{"dataset": "chords played on synthesised instruments", "norm": "batchnorm", "kernel_size": 3, "muon_scale": "original", "momentum": 0.95, "orthogonalizer": "newton_schulz_5", "adamw_lr_other_params": 0.0013, "grad_clip": 1.0, "epochs": 26.5}
Rows from block 2 of a small sound classifier, named by matrix and row number. Each number is 500 + 40 x the weight over its row's rms, rounded and kept within 0 to 999. All counts start at 0. Numbers have three digits each.
After each channel's rows are labels from the 100 clips, of 14848, where the channel reaches its highest value: "loudest band" is the band of the loudest frequency at the time of the peak; "strongest on" is what is common among them. Only what is clearly more common there than usual is listed. The data: chords played on synthesised instruments.
# conv: width-3 conv, stride 2 (model.blocks.2.conv.weight, 208x144x3, each kernel summed), inputs 0-71

conv.48:503548443445494522527463510500495548473509512489487458476496496497511519519489467448470661526507472524502444454447467529455517486513561439512477522496502549503426516529581578506409555466512523418445468477494505443451
loudest band: 500 to 1000 Hz
strongest on: the note C#; root: C#; clipping; text has "clipped"

conv.130:549482502496448567536490465566443481560509509483523530546554498468510439439423617489454476494568496462478428477477483511478426471430530593546514491479462515493465542482497490553472565515453466520474538510530454471466
loudest band: 250 to 500 Hz
strongest on: the note C#; the note G#; clipping; text has "clipped"

conv.14:430473588505445462532478494486445525589513478488460524551534445477523455487414449507494520513476461425424535457566469507443451487453533549517517470505535499471462478560505449442471571437495550467404494532475496512534
loudest band: 250 to 500 Hz
strongest on: the note F; clipping; text has "clipped"; root: A#

conv.44:533382444464531551507426520494498500501491490549503485446507456519512479443622466539521548448492487529521513472517474545518484439497440533445523501456484421487527479476430443465479456539479507537579450506520529450471
loudest band: 500 to 1000 Hz
strongest on: the note D#; clipping; text has "clipped"; root: G#

conv.173:518431488550476543455638468500518476510441533458487405494490518479474528467530464547490454473488541470565504551480449542467488480530491513483516454532480544471466493555510468488511465477488528522526500481498485479483
loudest band: 250 to 500 Hz
strongest on: clipping; text has "clipped"

conv.70:491488464440481502500509457583493500528489464530439514526512548506500412534481564562579488533479534458454563484575494489463573456499463474469471497518513505483541427568511509498525505564499522502458545524461488449475
loudest band: 250 to 500 Hz
strongest on: the note F#; root: B; root: F#; clipping

conv.157:565486473524440509442576539535499523467488545473460486494499477467447428529482543469459490474475493494497511528488533512519461505485510477488483520542506492521496432478487513539536530523534494465488505508474560541522
loudest band: 250 to 500 Hz
strongest on: the note C; the note D#; root: C; clipping